Rows from block 6 of a small image classifier, named by matrix and row number. Each number is 128 + 32 x the weight over its row's rms, rounded and kept within 0 to 255. All counts start at 0. Numbers have three digits each.
After each channel's rows are labels from the 100 images, of 14848, where the channel reaches its highest value: "patch colour" is the nearest of a few named colours to the mean colour under the peak. Only what is clearly more common there than usual is listed. The data: made-up ball-and-stick molecule models.
# conv: 3x3 conv (model.blocks.6.conv.weight, 256x128x3x3, each kernel summed), inputs 86-127

conv.17:103124123113054152076147137133076120111112131143122127140136133113110086094099108089086149153142138052131154088112089102154104
patch colour: brown

conv.26:175134110070158109070124119101090125107192128180110192224133100122091109115123123144103162122122132161130190152136115131157100
patch colour: brown; grey

conv.104:136136154155103139136159119200124191165147158123144113137160136133154136203149157108097160111156142112140151108161146196126144
patch colour: grey; brown

conv.177:089092142119156120095108059132116096118128137080147188134077217048162115116136142068111108049100105095144173197122135136137138
patch colour: pink

conv.193:105114123128021140091123176124113128133086091144079074094121133137114105087085109101125117198115121078126089062102108077132108
patch colour: brown; grey

conv.48:123147162167123145131163083188145136153149140102199139147140196132152152193164163084102138077155153097131152119145155184141154
patch colour: grey

conv.231:135118111091133121063129120104097110106204141150103140202122087129091140113138129120116170112117123129145245080157123128187118
patch colour: brown; grey

conv.132:111109131120037164073144100139093140152121137165143112159134139118116094095094125097104160078137134104191182080135140112178124
patch colour: pink; grey

conv.122:135115148138131125116075108147112146136033100112130105075125136117148090116102120123076039119127122096127056116086138125106126
patch colour: grey; brown

conv.5:146127169123159104108131111148099173177123129124145148146146165137162120186146187131120128114138138137145162171164130176207107
patch colour: grey; brown

conv.30:082007138115153126089114103150130106127109072094164125121000169154145110109160119141142113113060037092177135138082121121090176
patch colour: grey

conv.94:117148183122010179096128197155132121148112122159173048123141163182151136093140087127162154153150155108133113087129116106074130
patch colour: grey

conv.32:165133109075201097074112121095082110104155125194125209190129128128089122108137115159123145112120132156133168157134102121146104
patch colour: brown; grey

conv.183:122117075108038120074102175114112139134107104146114078098146062099113095095092130180134131197137123153138107061118100077136098
patch colour: brown

conv.139:128246131121129151118086132124124122126130140123105119119248094139153116116098135141120114150212255117000097117128117119120082
patch colour: brown; grey

conv.151:131123116095133086079136090097077092107159132120132142159112117118100130127152122101128153050112120119148211130157100143207100
patch colour: brown

conv.11:113237121109108136099078136130101115133110135113101119099226095144136088106088126124112104161202227100000098121111107102110066
patch colour: grey; brown

conv.195:128144136087060170078124151125106142141105186150082073102217136129136107099096133110133129161254199101102129068168111108126088
patch colour: brown; grey

conv.127:128121187150136138157126122198138195226098117142142119094135155144208120200113139160101089127133128125139091120122147150114147
patch colour: grey; brown

conv.190:111118130124143108110073136145093125163052120126180118042117161157149109128124154219147074124120122128135137111092128120121147
patch colour: brown; grey

conv.125:109187123095088135071129049136054093136109121104204125127141121091104096113124085065095130092158187103109163132123091127122083
patch colour: grey

conv.219:103145158119047218093142207148156136139122132176136072130147197199150140091127097093154165152156150086144112117134133096081150
patch colour: brown; grey

conv.8:142103153137151107149042104147113146156075114130132137105126139118154081133106150142091046102118118126147081120089147140097141
patch colour: brown; grey

conv.43:129111107105124095076097130106073107104086113097119116085113111115108070092118097121070085151119120100115092115062079111126077
patch colour: white

conv.217:083149158149149155131117191153133131141068122112138103105131192184147093094121095068136095175136154036103072191075108107062115
patch colour: grey; brown

conv.197:120109157109165161139071131122152145136116110160099169121140156126155102097085137134133069109141143114124086151086128101061132
patch colour: brown; grey

conv.161:112103071092097122080124167125093104087099113059126095112099097105059101112148119110122118163138116066095120112127113117091116
patch colour: brown

conv.82:125150136095152103101102135134063150138068106128122159107142150151138089132134077124146089139127138123152092167121040091148093
patch colour: grey; brown

conv.28:104132129140182076116118077137130110122148105071172180156107175082127116158086141094107113051097127109125165204110133163136128
patch colour: pink

conv.212:133130106066171134100112125078127068094144118154140160174123146118094135043152129164150147108131130148130151156131114039135144
patch colour: brown

conv.93:100148140103142162097128135146069119151090124152161146117121199173159084109138068082124139144116132087133112149091082086080119
patch colour: grey; brown

conv.101:140150143092103149103149143183066205182133142173154134149178149159151105146140101136139148170149159144128121116108105163125118
patch colour: brown; grey

conv.79:147126110065165093078095122090103088103130095174121147135114125126097106081111114165131126122110129160118122145088083071116089
patch colour: brown; grey

conv.64:120255150129137132128116095159126103127136102109255130128162155142134112129137139094124112111159244111038114118097125135095126
patch colour: grey

conv.120:149125087052164099070117108072097085085148096170106160172119119104080113076117102163138148114115125159134143157115070087143101
patch colour: brown; grey

conv.214:132121144138152106123137113180111098131139111122255125138041177174128119157167094112109129115073085134120130122103122164089161
patch colour: pink

conv.75:139138137138130130134161137173116228170152140145101134138159110124143134226116136152100162124145137128140139129148145183137131
patch colour: grey; brown

conv.85:098071116135160130156099042103137106100121087095136158078065122078123125109131117067139087085057074065111116133094143109098130
patch colour: pink

conv.245:103142163122053213076149190154132130145125126170146078129140200192151127094147093090138158148156149080153116095135119099090149
patch colour: brown

conv.175:120000133134139137109139132139121140151119107126108132125009145154142119122163112123122140126075000119255141126115141125113140
patch colour: brown

conv.182:101145163102190143155092131148166116129126109125144163107112144150153142121109115098153103091093123079109084171067143107060142
patch colour: grey; brown

conv.7:137159114157166099205078105115176094098121076138164146120105080116120159087129149148149108127098121174108104113098145090079158
patch colour: black

conv.222:120088093136124116157102091072161082068119085120123143107070102090098143068136121140144110115070085134124130103134139061110136
patch colour: black

conv.251:114119108165131093168066081133152080110057085069184117066087123101111141099149139112124050099079093102118101110086123114103141
patch colour: white

conv.159:112111144084180116115071146091093130148082099075077156105137136145140112095149134147147069124151173112159135172109114123123080
patch colour: grey

conv.76:134139118118065192111170129135139102126170099171150082154121127143102171110108057111128194108106125124157125060123138117072153
patch colour: brown; grey

conv.68:119118161119085140066100132126102132132030104136148063067126164142157099096092116141111074146136123087107077096109137095123134
patch colour: brown; grey

conv.54:132144092065163103072135114087115091073178137149126185227133108124065157109140107117140151111129136122118195152154114122166104
patch colour: brown; grey

conv.215:130152152155131126134159114176130176149169131117156138155147131131138142242128156130096158100132142123125153125147158211135146
patch colour: grey

conv.241:143131098054173098075106138082084080093134114162127157151121120137084101071117100148122134125122132143119129151110077074114089
patch colour: brown; grey